A small multi-label image tagger, trained from scratch.
Data: trained on rendered rooms with furniture, 35.3 epochs.
Rows from block 3 of a small multi-label image tagger, named by matrix and row number. Rows with one number belong to one neuron. Each number is 500 + 40 x the weight over its row's rms, rounded and kept within 0 to 999. All counts start at 0. Numbers have three digits each.
After each neuron's rows are labels from the 100 images, of 14976, where the neuron reaches its highest value: "top examples" is what is common among them; "peak on" is the class under the peak. Only what is clearly more common there than usual is listed. The data: rendered rooms with furniture.
# fc1: MLP up (model.blocks.3.mlp.fc1.weight, 576x96), inputs 0-95
# fc2: MLP down (model.blocks.3.mlp.fc2.weight, 96x576, transposed), outputs 0-95

fc1.256:491548462485525600508518413464465540444519488578530480481455483468542459495562462465412425529588511457525515431526469530468486482494505467497483464517526478526545472493435417515480450574524492530522503486527497527513457524499538465503418499521442515458469447478439500530579486439476498494
fc2.256:504488456534493462466475544440459541470515538575492484540507453451499485571497497488543457479445490507575466495542496480587488469484483466521531526496486539475543513432486493475575478560505475460452542502411467529529518440535516575549535522515490450548472477485581551409496418511511511421
top examples: blue walls
peak on: wall

fc1.270:439509510468436533524540548442521518494509557474529515480549548525439512524463505521597528514460500526547483524541449575479506485495499477484483487418480523507417547502464467549502563490527436473476516548456496542460505433567529453580510551446517437516547454561461448459533534441497493549
fc2.270:582532500539530515490568435455535513514542446511563488541437438478483548544557501479573465492566502528501522483585486506518565503495530509523441601489499462560535426542549501500444505437533524513535487482472436516540551475587491471541579521537519499529540465521521498513495521501557511509
top examples: purple walls
peak on: wall

fc1.203:527496490532491468463456610506536518541497529506497479503504500411536495530487550476487482524540522438610519551505475459485465415443520505466592536490532442531547606582455452454476470473519508419507502532473485478448512525516536514542551536539493542432512485461495515507454530481537506501
fc2.203:522501468480489556522570481475600504454458512493588496423515566479490436508522522485474540528539433580487517439471511516512478444554505465478460569548501526498454563448493451423530499475506429546535457534554521490502502492502509468509488447463481525479429501423563482467483550448484458528
top examples: wallpaper
peak on: wall

fc1.530:522514473446540553517485549504524502475397488486409394507509519424482475517469455484542516524509515499529457453572475502519514556474504517454461462513566498458526511490537497489457561488517524478535541534458532520527556520524525394564465539497468482571539482550568439523558540447538474514
fc2.530:552526462466515508527549434449491522468546473514501495539504545534515566529509491522557450535562468493486508571456480485455520483535500500551465479512484419446540475437498453524475542553540594554531497455469510490484489512541552531486478471577473414528497523566397467557511475467415464508
top examples: white walls
peak on: wall

fc1.192:542428540475529492483497512454552491526489476471499479487597506490480465568485491507541539580502490467525436421539429539578528475506561523541523468498592496483530488501577532530512494572554543528484471576490521503472452421506512460513506540455494491493454433571465432499536517468529517452
fc2.192:516510501521429430544467471515534543450478585497553486479498472476507526402548533544507529484521498505468484501513464487443495471498574479549502503448516510567492587387513457456545506483446559503466517539510410486439545434476474516482498469513481521552516476485491475429558454489557483442
top examples: brown walls
peak on: door

fc1.156:469495512501519536402470475426478477539482451447577471424469511510476451460427463513499575525555515537545496517476523520454496504472466547482530528414468473492480552504526496497456563500563434504537435576457513484498517469491463489462438526582492546551570455498527540489458524552470461502
fc2.156:423548454513528460489582462430553541469487530509523564417499501462422506484491481526458512512531511521581468523550475506515486417532495569506499484462424505503466423455465485510536510463489460448453415534454502552480490531563524491468548551441465484516447490522541486452483531480485465436
top examples: blue walls
peak on: wall

fc1.73:552545471470466455497503483489561530468579498472499429545532485503516509478421529543554471498485525491559543502552473477510538470562479564529550429556457509491548548484489535583468483562509477536580441472504443543594517523539507460485514508530496537514473461569466505506516473396482493457
fc2.73:548502480462578436497547526485509499570499509456479554472480400477479480522473493519550493468493508485474515416500542467438475530542501466535525479484489498475425484477463456500563501471450490511426487565417446569432570468478525525417474560461536501519545540483510480506496496597504448523
top examples: black walls; green walls
peak on: wall

fc1.67:435539540538535498438435520466500478497486460430490550481426508504488434521463445515465409513440436471530504529521422570455521487443487485418501486429540483492574493565480469512499483544474498525450457489434529467509564481523547477535526459513532491574507512472538453516532524504542509574
fc2.67:462509553430482470547498479460435443535524434629498562494508452527489524460465550465466522490506503530481480490474525498446456457531498503496413577419472458493442408490568515524491509527469525502508564479467494555505498477514519468551488500415475476492528520560519573504461537471461518465
top examples: green walls
peak on: wall

fc1.205:476494470458463471597484565482535479471493430520452538480521567494536521537499593515411459552478505525492524511482557446429482559529521457431449490491498488531543549442503495453462468480552450492498507539516533498439408500539544493519469500463538563444489525435544440549515525498512546509
fc2.205:512444485447533472433528483516534495504507599497391514513516485499511497593503477490439464456501430526513484425471467515451517520475533475519502490521483548478515568484488537482532517484472447590554435526528541566523524495466554476471503535469408560537489463439560504454470469507514503423
top examples: white walls
peak on: wall

fc1.440:438522547514498494535485499536511525558584436504546495459428418579514534567547482474512463411509588476450440539488496543512576426531465524491478519503578459457491499473513462447519469495533507553483531493552498497452528510444550452496506492548441507565536463453527495514475455505470486519
fc2.440:472503488513482437487470476526618541556436513508468582404524529432474459534495496458497470488466450501479542509560511434496534496524472404484541499484402547517487515499463534484506500465481477489536525587538465501455461528519484471557480530513453553461468475490558480456444450472464455533
top examples: pink walls
peak on: door

fc1.63:516498496417525488434446510548484477431515448514504464481465464483523558518479542447552464484448461461494507578494434532515506498490517525586529489505559530471494500473544471528536457439513485434515450425474478565531495556487408527501490582561517491515517526406494467422511454523469546514
fc2.63:491512487483604479496483460516438508529502391524542454616556449458473577500510506476517474458498502512488534435475528502452499508500501522414486501482488528454539525480486481481552533513448486447466445441489475576540506454507466533527506515481524424606505518529489550541526455482516573494
top examples: brown walls; pink walls
peak on: wall

fc1.323:511546448541550485517510520470495446502461496514568533462477536524404478495451471549498505577464513505544426569523494500496477428537483452459528534442537520526510531461497490471513540462398548534514428485481482528488580469537497483532505462500510494485566570557537518440552485566559438465
fc2.323:498528492522561505475535485466509515592406425452503517450516502509535524487477491527532468509557455518483536543514510510505517434534433501578472527514556528412528481488493516449457523422495545525508433484423460541538567481517463529412494523449537499535473446457426528489448477558493479463
top examples: trophy
peak on: trophy

fc1.62:531456576495475536383487503495575482494503507421483548476489517494464528514567503505511510563539461558495472454466484501530511503465553420464477480557524484475538507501471493535459475518484517518514572531430495522445487464525434421550473507475450512433431496588451537491561557484516444476
fc2.62:451562542486456493466514452481539422521511442571513509418527562468518509552509479436501474475472569506491551565503518422564472534529558491515522530531542475510470473484510441520518514465469439467454555534395502510475510462512470504522493484502499514450550480520463426596482495477445422501
top examples: white walls; green walls
peak on: window

fc1.385:520527491488485485443532467504536547453568463497549543475566540508564480484501502479542514581515543489554518426495486525464555446486526550489553529462558527549456515511469473515525468579482463483423478498477479487468431450518454472568417493506459515390403484520503474500513475504437514462
fc2.385:466547475530420463505493422556543531500468476486502372485522533491537454508544553450540538534535522508477471512482460409475530508500528483548488555484494514493489527449510459501489527516463524460437539512504490439523598456463527463507431524466455484577459514564456425538542554523526507466
top examples: door; orange walls
peak on: door

fc1.43:523513505488457473553466508432530462485549465492458507507513532611515474523492418528479505545489540492478476463582486529496561560501504395490468420501448519488510467416588548442501495445500538522523488485478508569548539531423484510520433545461563454494519510535455485475508475504540540489
fc2.43:452472532429544593487499454461570480448475503503561518499470529487524486476565525613500569491493484518434475548436541459487459477587544451515497573525546485572502506545541440489472496549449473478525466516546503475458471455459526514542453549512508489535510515523557450517496473532488482571
top examples: black walls
peak on: wall

fc1.279:464487554494431459539568484541520472398487503483482510503509488462543577488494557593536470492444492515508517504545385553442508508499557495597552432537465510449492524512529516566526436516576457521512487458501475512538486463515518508487531516481439536477462536506443520434485463520539491512
fc2.279:490562392499530514468457555490456498528533500488537484550452432526439478470509481491501495505484556560539475448548531541542504522522548545450440429495545547509502429416469477477487487548437550466415575423502486546522533506527424527510527504499497488546510475490488484526536445540524470443
top examples: black walls
peak on: wall

fc1.562:571465516404551462505453515539502536455496496445531518490563542474487540485415539502526463549506489443482471447486545561449479483465528492519488547470475458451541513554557479507573541528457512446522555462486473471458491513533457504572418517470485542429510448438456512551562537458468532503
fc2.562:513528517436459421491497524503531532540529579487481494478453468526478502571491512565508513468516464489584465515477501464515509464502482536503540521536472475441506530450474464460518468482480496582549504580544426471445481428504517565480498485547450505472537462490453383561472455446409511522
top examples: flower; largest object: flower
peak on: flower

fc1.40:522448490481504509539494556476569531476482538498483481480480500457460495572498517479583532520540503514572546399509545515619450537474443487468483518519467479470473535529588463510487491544447490463528567514467470465490481503493455398535467436427451519485531447487484452540563490513462530500
fc2.40:518527480553450454438497425506504478510457518508499494557477446497531561434510437559512471448502570512546419505430414445443445452505502500514465472565538540516497526454528468552477497527506438570422549496526461531487509473508492494457533439522483462459470539491518469499487529434436542548
top examples: orange walls
peak on: wall

fc1.45:527510475528458525566536515480439538515527488534521538469486508554433524453483504541532449530515543485561560485478483470521473458524540494499548514494540453532504523442531512503481422477618471393542524464558488493431466506555426522472436530467501605488534458478556496487473498490514430487
fc2.45:560505520447490547516494543539480540493427480537479495561530545492465429429588543425468500529551506488542529502466474480512468483491495535416539546397539477530530491503465507462508606482471495538479475514427516492550523483465503464507551516528496489436487426460482544503505587516473453554
top examples: white walls
peak on: wall

fc1.458:482569513459470479559428555505545487527532502515479500486442462502532490512485482522543490501499526585484459490539513499488539564537505466481461439521438428499483450473502512479503376442418487554513452450482512434550506484447528455479450562458542553529568453517471455537517470501506552434
fc2.458:419480533467553565501465502489566526435471523501532478393532510532447493498452459550508579484484427516495564518489533523434487489501494520514514488478509489527431492507518418545556514600451465448567425507538524496497521472522505477477539555482451501465512585491523569493477509527474527554
top examples: red walls; orange walls
peak on: wall

fc1.555:489554528477524473524497555512468465470568542423472515395506473508499503490495483538414498450435478568485547500470481509510479427546493478525485595577529419502454518503503512511509512508496489506493528421398471487535440459443565565523521501480473521524577507457470557542484463516516482489
fc2.555:512483470524497534520547488511396511505511441537513490421530490482445430504526496461512487571460426581538523491456513449473518484564514520547453448443526516507523453540496547490608518491525496533524544469613497480524540436477460539525440573491524552526515477518472548506489441466525505493
top examples: window; brown walls
peak on: wall

fc1.49:557571528535479449471560456513487542559477542538515459528537515522491505523509461525434475541506509438515491469573524532490562550524411451448548458474468508493520520475507524567510563505550583501427502506558553530503592486519469529534454446522529566537515558487480488598506479490489511478
fc2.49:519473526511429548535452515498432487513514496464480544489515461500495493465529456496506436457519419505501525560576532396498496492489545478544387495592478467484507500566463560461456514429524554502475529480486449491487490491506528502486552439518550420489548580471427508518462540492537506489
top examples: black walls
peak on: wall

fc1.251:466520452497467460480533483462484534556531461537441560509490452575483523518481541513482416549459541500471536570573508522474490541441505440455434535478541499420529541471489551526566477493554503460483465544409492427469504533506451536499490488545489498537567481496531506557586464498518555470
fc2.251:466435450538544521430487556526486448452487520510525462688583502504521527497557472493512491467482544516527524483575548467532512518526521531463422553473482444546562521520553532447513474485540493432513516511531470503495480496492471499506542565451479507491517512490488493535431539534526459509
top examples: pink walls; purple walls
peak on: wall

fc1.407:484552491407489493430485502485456524511527487443484481451534465496496529540493528524517471582539482578473440478470442523475553550490473522536525500446525465514526500490450485487510560527545647544488526508550577504495495478533463445593456442532455482478429492536493521447526456479474474492
fc2.407:416521489426482524420466496482524532500445476568482532409547495536576494487497487545492475563524435512458438517578504506569509551481485466481569515477497510517451495519567510537557511451488482496472557487549493517508542514488577389513535455506463514531489457497558516511568507522556469496
top examples: door; teal walls
peak on: door

fc1.194:564541448496477511404545420536498520489421494478429411473544505428466482522502535499509489546483582545422531447498473451510485527550505506501514561473578567510430539521474487538516478528493563514509489486538481463538535526556487555544425513532517479481519503459572511504536481466547492527
fc2.194:520531549493536474496519499484543536501461477550478550494474520553569531560519494468508501475495493446503512539474507530443466442528466492524529577539534490566527531509551483493493525565447545582503431526441379440571481511467456494465446545564466516511494438481524462461479399522468475466
top examples: trophy
peak on: trophy

fc1.435:457541463478534525590490537581556486463544521525503464462442426462486496475528476500481529446495482559514523561466518505503514544507529460458522589513478434503526572478455524482514472547475453490543509507479499485517474532532606569388497511488534477557582464448510548494472536540494542520
fc2.435:497488448574468480527445485600446549516488525481513415359495547475544497456488468483538500504426421567499533480527509461498509472475521455556539536464468453527500529522547487473534477508452484487521571434531467480507486477453497526487525504507414554510421453485488546513490448483506481512
top examples: black walls; brown walls
peak on: window

fc1.47:387462553542460556573512590421526412463555463570495498482406491507457509570499488450475457535547546485476502549463556532530537548477443492513507490449458466553485505539459489518559488514504505481530478533469462480478487520494472547500547509472520494496445515495461520578571484514487529499
fc2.47:580494468519480496495526498505452524490522464525525511579501460540389548447496442444485573440427529509478490465544456511486485477428493435497580484493429472495518515471514476507529562466495452537583500509488467453451513511524556467531507520456522584506458574447539496446497497476535441485
top examples: orange walls
peak on: wall

fc1.520:447464474505411516480480461492529477523533470444507466436567401512508508495516504492507491557471538551562508424476457477530527472447501550516578556480494426618518524519529507541479473477452523464464449426523530495559506452542502481542461491559552499472490447550450560516504499495520455484
fc2.520:518619560452513454563494509437414533494455487551500531492448534550512466500490550507463519509501485467523525541487533510504557548510454535528487436472499478502522513502465470500551574526537464522545586466483545474484556484459564523475523478454427493606495499545502456510559584515537479485
top examples: door
peak on: door

fc1.20:529504543448507494525487542546517492471602494457487532445571495614566489493511413455508528467484473548485518540454543529526475558501534503371468511542576505480519452533555488524482542513523556482446502554491529507486486474492476422511469551512463559508511486504420464520530454502492482475
fc2.20:448569592456522508513550478532482452463519466492516569414523562552484492453485540411495553496443470547510456467495579477526499500498568490488523550472467434510478493537555526502550519522502533509490494409463544514488507499506494509547567525530478516411525518504476488522448590575508487538
top examples: window; white walls; yellow walls
peak on: window

fc1.5:470555506463490433525482503470522593443548470487470432528446503514541472493471512433482469466492464495541532443573446539518501519512473524501549451500491508451524511506546485537483481525473511543529404568531464432583518534538526451476515545509413509560503482603531528506474459501523424534
fc2.5:490530529460498483486421554535535481541488503464467515532556482503467438503500445510545569520549552489476453488421495562455445447509496420503583415444449486488469479521527481470504439528468503476407498544470420607501521455503433548479474551531465482507541475512468493486516498522511470478
top examples: black walls
peak on: wall

fc1.371:519530510545453473620500474502505544541538467473464524481534482445498504497451455490510496538493579491537540423516514564492511467557529526455468466527524404482463529459488464508437469542550437442556453509512569498452552548565487502545460496512522445492561422489535568474491481488481481455
fc2.371:486516567449501475545492507568554494476501474543483480669452476459412457447465424532455466523468535434489540446528518506478530528536524514450535490482535507520554540475516458528487480466503421493508482629445510512530514537512536507472481521502465503527513491495489574470506491519484467503
top examples: yellow walls
peak on: wall

fc1.241:493496472437457493448534431490522606479468584524573419501562540493521501445531538477548491543501471452433558515497503455531484511509472490437445488488549495503489525510462465505463561481537496430595471488539455541505508507558509512461447531512410542514518496504442471500458497534584488492
fc2.241:516455551431499473507443472489416511527516518543486478520517533513508475514496502579487555489470535511552501539458482516483505434412531559574537491481517457478479444532461494487458536549543417487472473431516543540511459478451441465582585543512556534518510541576532477547525520463477443456
top examples: purple walls
peak on: wall

fc1.155:552488470519545442395506561494469471517479496508497427492522482582476481442512551483462501487454508402510460525558438472527531506567497526500443524519478451573431558558525481517549460469533513552439483532519439536493481501435524505417506481448461517493539499405517502487515507472469473501
fc2.155:566445494538500500388570492581447501475485567509518557614558475479591478463447493514485536459508528502529520508520509470500527500458512539448487511570510451495455471529443457545517506479510480511448490526525447465580542489483504519536484461493579464538509455523506564500508569492446510468
top examples: pink walls
peak on: floor

fc1.418:491497424504502538516479502545545471451499454479521464480524477474489450473546517521435452526502521520446486497543457520526550543440518446473538525520560520535518579531534507530509462442446543529476523454601379529442483526434599559481509450458482548535484476495563492477476528456530533493
fc2.418:527513488486513531504500504482475476455465489442479455546519410507451497478498495491450503538535494488481432496480503479590595539471503434569562525523546536538468479474486471491501462539570486471484472526490436558500511521429594470504493512497519497504389482465493554561516399422526543499
top examples: door; red walls
peak on: door

fc1.443:546545469458492484487513467515521422477580553482480566497502506558503496515417508417459455507495449573476461525501508556462432507558517424475473495585496531443565496522531557512514580541523521539494492521453553492524559500468474496512487494532520530446474434542486469480484454571506421529
fc2.443:463519576506530491503527544600559497471504468470559546430510514481487541483515542513569534490482416505525517489473547515508446530466481535472512549533523548522458535544511456512525513422542529474464507475487494551506554495510547535483529493555559527410630526496533587510487492556485439510
top examples: white walls
peak on: window

fc1.58:460520471503472488511509519498544594503530464523491481497492510475473556509516465470474470495542538457491521396547506560558568449432464437429424497464450390505530548474513499488543449528503463468485579550430467473450475472518470556485515515553415475499468478540487495524548496525462475533
fc2.58:488494528484485493493501462504572535535517501474447482621428488434485522452469455458541495525441550530526407504560484531517489511545536468583537484558525508573499522492510475562487530454479468523592492621520454537449504454507486511488478476521477510469486494451536478479440506456509461446
top examples: brown walls
peak on: wall

fc1.71:462553540527518551551491467524508495437497554558492497434456440497485548473548433540483528445502452487506499471534497415535479480529532489499485583491453408470514544472370450523469445537440483513525500483548570521547521550491511522418487550516478489469483492515533536514499489475490555566
fc2.71:505456394565421488509431497487484576544507520500478489473529480485561462420534468512507525486467504520447595478556466501511548484465519520573602577457484470482534467467417527487504532473477499465522542520515437488463553487522457502538510507426508505478472500503492534550548470546560486533
top examples: brown walls
peak on: wall

fc1.25:479502456539476488448492539494531489494483529506516511500478504514569525540555459517504520509501462539558433538524490482460521450478525482434513495545485493492518579538480532580436408454474432418531410503566459501472592472529546484546430554512507480461483557457484488549474502500542523406
fc2.25:426494520533582483513539488501502486473478491515495466419469555480502466448436480515449519554451452462562482498463518526529472511519571581532503465488451480521523499506476452515477559546499523564487567511548588463471445507517512388438534423525492510564463469460529528455498493449524443500
top examples: wallpaper; blue walls; teal walls
peak on: wall

fc1.8:542504474471464395517511507537561539469517485511508462532514557487513504491442401474489511495423462535523510518525455509482532537532489484494556405534467541423477485526474444573451481517584509569517460483459467528518503503502506458466580584509539548539481535530438547481519509561553481472
fc2.8:487521432584526475469452571478477494566502524534464502497487391533499488536487538507565444472454587485500469468500562550511492553505437489535511510545518468470455481418512501448521507548497556496450578464463550518534542527522492525428520571505560490544547514470500520518491430561496456499
top examples: black walls; green walls
peak on: wall

fc1.89:480499489424487491561489531564532437475521588427507498474494516549593456556531424490446490516452478588474454471501531473453438556493467551439451455547507503477573482520497477474454500502519525459500511478445557548507531450534528515475570506508525523509498504504464526519494610516498453464
fc2.89:521494546520512496531511505530405448462524460487533549464531554502482498479527524432481531457528420505555479473492561517514514533473522514499480497533479458540553547529471442530533511529394467488458474556434555479520583466507484558465471598504502485474615541536503430509471500559478508472
top examples: window; red walls
peak on: window

fc1.39:524519528464493479548434479552508498465531534504478480433483517504419477474509441441399549516497462565452503542552526518541457522455473517406536463527573492506464515525538477551492449431435516451484502518547461520503501395462541449517473522446532537490441524531482459544479524546463492453
fc2.39:476582531506504455565457408516436447349497475468484497485504477527522485493470509506458465562461474547482489460464540426557454455449477463486495543503573444570439551511520455504455511513545514503500505470500553527472465512456518473512511509556459484532529495532418500525495513468486446466
top examples: window; pink walls
peak on: wall

fc1.181:508493578488486443426501433482462546563520524463553429472553510471472472577505520515469443577484464381467430485556484564499460512525521478560476486478513521544496489490549496494490499481483491508499464536530559528545552475527468496575504506564502494424468500507561479548464427526528448479
fc2.181:492487481469479465458504511520459488508534489491463523419525410546494474484592488535433518487504418498532507536476510480485489433466456535451458461487450485485509441582459575506469529465500475480518602492613470490470497512563491522536501528520483555526485510502512551584529562583470519520
top examples: trophy
peak on: trophy

fc1.169:481479588466453469481530439503448489592549531389502480486464476508510527510538484569439470574525516446529553514541470442469465553486527520466464437486536527475455521496539512494470474496509506487523521494531492476438585498525485460585499539485428451564516480466523440441559517512463538499
fc2.169:520477497437566558553489483539522527449495457522472478513506484603509534512564508507491532497512470502569441503461501427556487468476554546447489511423521467515438482499500576484467450462505580477483627434523474545490478493535490455473465454504532492464500539496476546594464491551515493496
top examples: yellow walls
peak on: wall

fc1.447:534475494541449472512462560456479509490544516432492491501488471548457506505460478521412428514527544431520525491521454578465412478511506455416495501488464494454487533501491495446544541487531544463477537503504467413581537489453571479464560492455495471482514540422504488464599502451548532505
fc2.447:497481496424566558530496524541465494570454457517498496617525553500522417489503400543490506579522454436500444514499462511520473489510564444484529492500494497576509497479513510553481468515505489485536499637453483531478539449463529510547491456463477476535468506568521501504494492552464459507
top examples: green walls
peak on: wall

fc1.465:495476540432515530422558456476536534510433470471494488520466513491501535556495511518554512539517463531526491481448450562531551432446556475544518493487507514479514504448520413512506428595443472528465466459468486523429501461533449476557448500533457487437469478505435462548593463476480492550
fc2.465:503538492586433482494524530531567544422481445502544515431459544485512508482507528434544567500523528539475507525529408450568498494450505478557492443458535511564471555495569441493577460463450514477473523476468488562505537496461529502474448450472516483476544509513504431511541452440454540516
top examples: flower; count: four; largest object: flower
peak on: flower

fc1.209:537488433493504423477483484507482505506538516596552513473492569500444488507515496506486454495444462548553525514545476481533525543516558543499532455514507534440510531498529484446458507446497498571592457450458557483528512596554442523539548533472445608476473462496478492439481500528425477505
fc2.209:466511490532569491460496509515399558430436475538435505549569544504447492547506476435502506453474556558483513490495493560534500478469471481500470561481447472486482520501435540429482507482505540425473498460454511383540512554559441550499533499536538446544535472528454493506508498499476472443
top examples: purple walls
peak on: wall

fc1.159:523460542406500503524451555514465553468533463461443473476500516481471530491442398482450427460507459517498489549507436598445524465534425483568427563509515430515494508527537437463509455513482562507497512479500449515483498482473513533494435536475474454535551486522487484539447495487549567496
fc2.159:455542447518505483569448468542478450513441479421489525464492540518512476525411527466513443551521522574531510449524539556520504471543495530534410494463498506496582480486492424466496575486516500453567480485470498502567467453532549537526474508547511435546504462565470446545467513444481519557
top examples: flower
peak on: wall

fc1.97:474475529482498467502430515476483412527515520413576417486579446516537477455486486510477593483476445555549502434503469483492493497526512553533565539467527444491490552541483559515562483569470489475500509507462571547511543462462532511541543580480486595506568524496509534512520504508504510521
fc2.97:494537499593470412530495473422408455473515507546472466421542560530446444457519493514479559458490460505539479455473539513472472455530526552495516545475476475549549446519437554495563525422467479482492511507543564484472486477516475505488495565438441465528453461462520553539486514531471532539
top examples: window; blue walls; teal walls
peak on: window

fc1.186:523512489528514522394517513527464509500506499477559475529472509531538494497497470512494445555493499419541589418536533485391458550565487512469500513549503459512493489496438445542531472514530542488487492417494565500526524535546481539600499496539433523507500414457501561484538570517470490470
fc2.186:466457464438524490532544532511481464483502546596504478527537530467504521492508561517539502526507498522543481470600475568564508499460506453526416529493530564473504509462473499472457509520532479555501390534505499469485542483525501640520510424487529454441536478574533466477486466476478499447
top examples: pink walls; wallpaper
peak on: wall

fc1.444:511450442486497496490497437477517471522494539518453484518505566489489513475501386441480481519496547522520559464542453493535515546461507466573559465584492535464536558499410490453462467460515474498488521428430530437591510503573436501545479519483468588521455536512475488531504475501506521438
fc2.444:479476496559546528397579527559495481514536511525473589485461548566543508528520438466527447468527489475523479447548560507551523545461435569454507520431520501522540443498475455478529457483519543481500526504460505441534438529568450490518483496494557437534550481533443501528511437498443518477
top examples: red walls; purple walls
peak on: wall